From a checkpoint of a small image embedding model.
Model: activation quick_gelu, depths [4, 8, 4].
Training: adamw at rate 0.0012, 7900 steps, batches of 256.
Data: trained on abstract colour fields from 500 small random pattern networks, 9.9 epochs.
Rows from block 13 of a small image embedding model, named by matrix and row number. Rows with one number belong to one neuron. Each number is 128 + 24 x the weight over its row's rms, rounded and kept within 0 to 255. All counts start at 0. After the name is the row's rms in percent of the matrix's.
Before each neuron's rows are labels from the 100 images, of 14848, where the neuron reaches its highest value: "responds to" is what is common among them. Only what is clearly more common there than usual is listed. The data: abstract colour fields from 500 small random pattern networks.
# fc1: MLP up (model.blocks.13.mlp.fc1.weight, 768x192), inputs 0-191
# fc2: MLP down (model.blocks.13.mlp.fc2.weight, 192x768, transposed), outputs 0-191

responds to: mostly green; smooth
fc1.268 104 [109 175 146 152 129 126 126 132 135 127  97 153 134 152 139  99 149 155 141 112 119 116 152 112 142 115 147 118 107 113 102 109 124 137  88  90 126 149  99 151 123 116 117 136 116 112 140 137 142 110  94 158 142 142 146 153 174 108 115 120 135  74 113 126 151 136 152 151 139 151 132 128 119 146 135  98  70 116 138 157 134 109 115 101 104 150 138 125 127 167 197 152 143 127 148  99 126 136 172 138  66 113 134 101  80 123 116 102 104 176  88 151 125 129 136 125 128 113 107 152 129 104 112 108 124 135 142  85 153 172 137  94 136 118 128 176 145 174 144 198 104 127 123 156 134  99  91 127 123  98 109 127 101  96 103 161 114 127 155 121  94 105 152 128 114  87 150 104 161 156 112  73 129 140 116 158 163 170 146 142 139 140 148 113 155 111 112 162 110 137 129  82]
fc2.268 099 [ 80 102 157 125 122  98  80 141 119 148 132 149 119 180 150 118 113 119 105 156 141 152 142 103 111 137 101 127 149 133 101 149 131  89 150 137 160 123 102 149  84 110 117 145 140 101 172 116 123 134 151 109 165 117 177 136 158  97 162 123 110  91 150 152 127 161 130 124 134 140 155 150 134 170 115 106 150 142 136 132 138 137  72 121 161 130 143 148 131 136 130 120 132 104  85 116 135 139 108 100 131 144 149  98 117 135 185 154 151 158 118  99 159 146 167  94 145 141  76 138 134 126 130 142 114 126 148 113 120 161 137 104  82 116 147 171 151 132  71  95 124 160  96 127  95 117 134 127  94 131  80 174 131 118 142 150 182 128 113 131 113 116 123 135 123 141 119 144  80 131 109 103 157  80  98 104 125 175 132 125 122 144 162 101 145 179 135 136  99 129 117 146]

responds to: mostly green
fc1.119 101 [123 154 142 155 123 156 191 151 128 106 132 122 140 144 173 140 140 131 150 130 108 103 129 161 156 134 176 120 119  85  85 137 132 149  98  64 167 164 124 131 123 101 135 106 141 140  87 129 114 117 127 147 121 115 158 113 133 163 131 144  75 111 113 128 152 137 109 131 163  87 172  87 150 128 122 115 112 108 113 119 147  86 155 133 118 134  96 120 104 192 123 158 137 180 164 110 137 144 147 140 112 140 139 121 135 134 136 124  95 140 104 123 126 123  88 140 130 105 136 176 114 152 138 147 102 164 108  99 169 125 133 126 119  71 130 149 122 147 127 121 149 120 103 135 104 129  98  81 128 101 174 102 105 101 113 131 113  95 154 125  91 145 160 138 105  80 164 159 160 155 110 114 124 178 141 121 135 132 153 149 118  95 129 131 157 104 116 144  97 130 100 141]
fc2.119 105 [177 128  99 143 113 131 143 115 113 154 147 129  97 108 114 108 112 141  99 138 142 137 137  94 112 160 142 136 111 126  87 121 129 138 156 132 131 121 131 128 150 128 149 120 119 143 153  83 151 145  94 159 117 171 149 118 177  64 124 129 138 142 144 112 128 109 178 121 112 143 158 148 138 140 133 136 128 118 109 104 119 108 122 101 133 117 118 117 116 149 122 130  91 116 113 136  87 120  98  75 123 125 122  87 160 156 122 132 149 101 126 111  93 125 130 117 122  97 108 120 145 141 203 157 167 116 152 132 164 118 138 173  96 160 113  88 147 105 140 114 122 166 131  92 130 126 155 158 137 126  84 176 139  79 129 108 173  89 128 143 113 121  91 163 117 171 151 134  79 101 107 126 142 101 164  88 171  93 133 130 138  99 110  99 137 154 170 161 109 144 126 126]

responds to: mostly blue; bright
fc1.624 104 [152 122 124 153 129  70 123 116 147  86  96 159 103 127 155 123 151 100 150 121 170 131 141  97  80 140 168 106 103 116 119 117 128 139 111 108 149 153 106  84 160 131 108 164 119 137  87 159 107 146 128 162 144 107 106 111 136 113 145 141  91 161 125 105 147  80 181 149 108 132 121  97 145  96 163 107 146 136 128  92 177  82 115 157  75 110 108 104 136 131 116 169 148 142 144 118 140 132 131 145  94 126 115  94 141 126 161 147  89  94 111 118 116 120  98 167  95 134 146 136  96 124 117  91 151 136 101 117 123 125 120 123 153 147 125 125 142 145 100 127 149 147 120 119 124 126 144  91 170 156 140 143 129 127 141 161 111  82  93 144 118 166 160 114 173 124 136 150 159 138 111 158 123 154  98 115 141 107 169 121 167 132 164 144 133 140 135  97 136  84 163 101]
fc2.624 099 [113 102  80 145 131 142 130 123 119  95 126 175  88 131 171 128 115 166 109 111 165 113 154 115 150 118 152 130 124 154 147 122 111 137 178  98 142 110 126 125 133 133  96 141 121 128  72 124 132 123 148 131 107 141 115 150 140 134 116  98 118 143 145 156 131 110 157 123 147 115 131  96 127 108 172 128  92 118  98  79  93 110 151  89  90 117 129 121 148 118  87  96 127 101 123 101 117 121 125 105  89 130 153 117 123 128 124 118 137 130 119 150 127  84 164 108 149 120 101 114 147 118 104 130 136 182 150 142 112 153 131 150 178  97 126 143 171 108 145 120 109 148  68 124 159 136 139 131 184 150 129 169 143 146 152 167 104 107 118 157 133 148  78 157 169 158 152  95 165 189 136  96 135 144  97 122 108 104 116 115 163 122 109 134  99 174 158 143 148 109 129 114]

responds to: mostly blue; smooth
fc1.389 098 [107 178 163 147 114 108 163 126 151 139 115 149 130 171 110  89  85 129 138 155 126 111 150 113  79 103 131 155 118 123 111 137 125 119  75 147 113 136 127 134 125  94  98 140  54 149 135  80 140 173 104 111 151  95 124 142 150  92 139 133  84 110 119  92 115 106 161 167 105 134 119 158 137 125 143 123  81 118 111 128 181  74 112 160  91 130 132 112 104 126 136 159  93 130 150 119 141 109 167 135 116 107 153 130 157 125 155 137 119 133 138 156 118 108 124 147 149 176 100 155 160 103 114 126  92 137 161 150  89 149  99 127 119 132 122 118 149 150 117 124  99 163 169 132 161  91 151 162 143  96 101 135  98 125 122 122 121 126  92 156 140 144 141 114 142 111 141 117 133 128 123 119 135 103 151 154 120 173 125 123 179 166 144 110  95 125 126 130 130 123 180 127]
fc2.389 098 [145  88  91 139 126  95 107 149 117 194  94 121 136  73 148 158 130 167 120  73 122 151 127  94 151 100 151 137 141 115 134 124 105 176 104  98 107 133 143 137 174 121 125 131 183 124 150 106 148 146 146 116  96 145 127 139 175 154 143 157  99 145 128 108 117 104 136 122 144 135 123  89 109 142 128 148 138  88 161 125  82 143 114 106 118 129 118 114 110 123 128 139 114  99 173 191 116 133 121 135 140 153 151 145 156 120 111  86 134 111 120 116 156 126  82 141 117 109 144 146 115 132 122 135 156 126 129 157 138 144 120 113 124 106 158 126 114  96 166 159 151 118 103 110 132 141 111 111 138  98 166 120  95 143  76 129 122 120 112 137 167  94 157 175 105 109 136 168 151 137 110 159 180 123 126 120 143  76 136 136 124 123 102  80 150 101 103 109 161 113  97 129]

responds to: mostly blue
fc1.621 094 [100 138 143 108 155 115 161 137 125 111 155 157 120 170 112  97 107 104  98 124 130 174 154 130 126  70 141 135 102 143 121 159 139  81  90 162 107 118 174 124 106 106 105 121  73 102  66 115 154 139 102 116 167 108 138 100 144 128 176 140 113 116 153 121 172 119 140 111 114 167  99 174 140 121 160 108 122 100 141 134 110  84 138 160  73 124 128 154 123 177 105 168 114 135 114 134 149 131 150 138  85 128 137 145 181 133 137 168 102 131  88 163 132 131 135 154 140 117  80 110 112  93 154 109 135 106 161 116 124 120 168 100 135 107 111 110 140 103 124 163 162 122 138 110 112 132 174 134 165  99 143 149 129 117 133 144 143 135  86 127 133 120 133 111 126 120 123 118 153 152 116 126 128 116  94 124 124 144 155 121 164 138 165 118 164 131 107 158 116 109 122 125]
fc2.621 094 [131 143 143 173 142 118 129 138 123 142 122  84 153 150  91 131 150 167 141 152 115 146 145 124 126 128 108 181 150 150 134  92 134 165 160 132 130 140 143 156 122 160 131 101 125 135 129 138 164 137 152 109 101 123 112 162 100 116 104 158 111 162 119 120 141 109 108 121 114  94 177 140 157 105 148 125 132 148 110  98 147 166  95 101 161  89 133 109 153 122 126 119 167 129 103 126 136 117 130 125 131 105 117  79  96 150 142 115 131  94 163  90 135 115 113 154  57 141 137 116 160 150 115 178 115 142 101 127 144 117  74 143 168 157 137 143  90 148 138 152  87 103 143 195 146 132  83 116 107 121 145  94 167 129 172 129 107 127 123 126 104 171  97 117 139 125 137 140 128 118  83 151 131 171 123 145 108 123 149 132 141 133 109 129 129 104 127  88  85 124  86  93]

responds to: mostly green; dark
fc1.57 096 [171  77 123 124 126 143 128 102 117  97 155 149  99 162 132  79 126 100 113 132 133 150 152 119 121 133 128 127 101 163  99 124 139 115  98 134 153  73 152 134 138 111 128 163 133 164 119 122 121 169  97 159 149 115 155 173 155 122 124 147 123  97 121  89 141  97 140 144 121 128  97 133 136 119 155 122 137 134 112 132 143 122 117 128 106  98 121 117 110 139 139 126 101 122 119 125 152 118 111 117 110 132 137 127 159 146 133 171 115  97 138  86 128 129  99 176 144 108 112 123 122  80 137 123 158 163 150 119 123 174 158 130  98 133 105 146 111 128 126 148 136 145 186 124 147 156 123 103 195 100 132 106 141 128 110 218 123 112 102 106  97 131 103 135 179 115 152 135 134 173 102 123  82 153  87  99 137 125 157 121 160 119 164  93 151 137 142 109 117  67 141 108]
fc2.57 083 [ 69 106  82 114 112 118 134 138 134 170  95 151 150  81 142 181 116 131 131 131 139 135 164 111 126  82 139 134  95 145 154 134 147 101 168 116 114 138 159  85 137 164 124 167 126 126 144 137 126 163 131  98 145 119 139 130 153 145 144 160 115 143 152  96 116 116 150 162 148 106 156  87 137 150  97 153 131 153 150  88 133  96 113 113 160  86 126 131 137 112 125 111 188 163 127 116 142 113 134 104 143 154 150  76 107 110 134 142 146 146 104 116 120 149 131  93 136 127 137 122 130 120 134 104 129 157 146 128 146  70 135 148 112 120 128 160 123 143 112 151  72 180 152 113 146 108  97 107 118 186 137 120 102 119  97 161 138 143 115 107 164 142 103 116 122 124 155 139 141 142  92  83 154 138 118 140 127 157 120 129 144 116  71 116 136 111 122 124 118  92  98  71]

responds to: mostly blue
fc1.52 101 [148 166 130 121  95 138 105 140 107 134 116 170  88 137 158 120 146 146 102 126 140 151 139 116 155 147 164 126  89 101 129 130 139 151  75  95 123 136 143 116 125 126 140 153 119 148  71 114 100 134  87 151 159 148 121 110 127 100 110 146 116 147 130 104 138 112 133 125 118 150 113 154 119 145 127  84 111 140  93 137 157 104 109  99  79 148 131 123  79 164 148 205 122 145 147 145 114 123 135 154  64 131 152 125 148 125 117 163 140 155  84 158 136 128 112 123 144 128 121 126 123 122 158 113 155 104 149  76 170 183 146  95 154 104 162 164 124 119 121 158  84 133 122 123 139 120 115 111 115  76 144 168  86 135 104 168 109 109 152 141  86 114 144 135 120 128 144 103 142 145 119 118 140 143 124  92 123 115 139 137 175  70 119 105 139 125 107 137 103 158 123 142]
fc2.52 109 [100 116 153 144 136  98 108  66 108 121 131 110 117 169 139 164 110 112 133 164 105 123 162 118 126 102 114 100 125 151 154 155 154 109 157 104 120 139 152 153  87 137  98  63 111 159 156 144 104 169 100 135 141 122 148 164  73  93 113 107 121 103 121 134 117 138 117 134 137 138 163 146 129  70 106 151 162 127 104 181 101 116 146 149 130 147 128 123 146 154 139 122 131 143  98 123 118 124 127 108 101 141 123 113 134 131 138 167 135 119 158 152 155 106 133 128 145 146 130 119 114  70 108 145 160 132  79 102 151  74 148 122 136 105 121  90  72 143 132 114 110 176 177 122 142 141 133 165 141 132 170 134 134 149 149 156 102 120 128 106 119 168 102 155 135 105 125 143  87 123 131 135 120 147 118 148  75  73 166 126 110 158 113 126 112 128 111 117 150 120 126 144]

responds to: mostly blue
fc1.553 108 [160 177 139 145 100 124 109 115 123 136 145 136 157 147 122 121 123 121 139 124 130 141 148 125 139 125 149 124 115 124 114  80 159 112 106 113 147 122 105 151 103 127 110 156 121 161  81 136 127 180  84 125 161 101 125 154 136  80  84 129 128 155 172 129 141 145 147 105 142 140 180 156 145 162 105  89  75 166 123 104 119  78 113 148 102 166 157 116 153 115 144 180 128 167 110 168 143 126 118 126  74 136 148 126  99 101 127 130 132 152 104 156 133 123 127 116 129 131 101 115 138 124 125 137 160 146 132 104 159 127 144  77  98 111 121 115 106 145 159 121  65 139 110 107 160 135 142 115 139 126 128 114 107 113 135 151 142  93 105 144  74 175 112 106 116 114 158 133 124 122  94 121 107 148  79 142  84  96 158 152 183 141 126 151 132 136 119 142  96 156 133 135]
fc2.553 115 [131 106 111 130 141 145 161 135 100  85  91 116 127 112 110 116 125 167 150 150  74 169 135 165 138 131 173 128 113 126 129 126 139 151 143 140 115 130 170 137  97 133 139 118 131 137 143 113 134 101 129 116  68 145  69 133 106 120 141 154 119  92 126 105 162  76 107 127 115 128 128 150 142 100 117 113 148 142 120 146 111 120 133 152 138 154 111 160 151 168 135 119 141 129 119 119 102 129 107 170 139 137 121 153 107 126 109 133 149 153 160 184 170 152 128 130 112 140 128 125 145 101 106  70 113 114  98 130 153 146  81 128 153 122 155 131 155 118  95  92 146 156 151 150 134 126 113 160  91 175 135 160 145 118 146  96 139 149 207 105 105 121 152 102 104 119 145 146 171 137 147 127 120 111 100  99 156 118 111 103 136 129 107 125 141  66  67 140 111 110 124  87]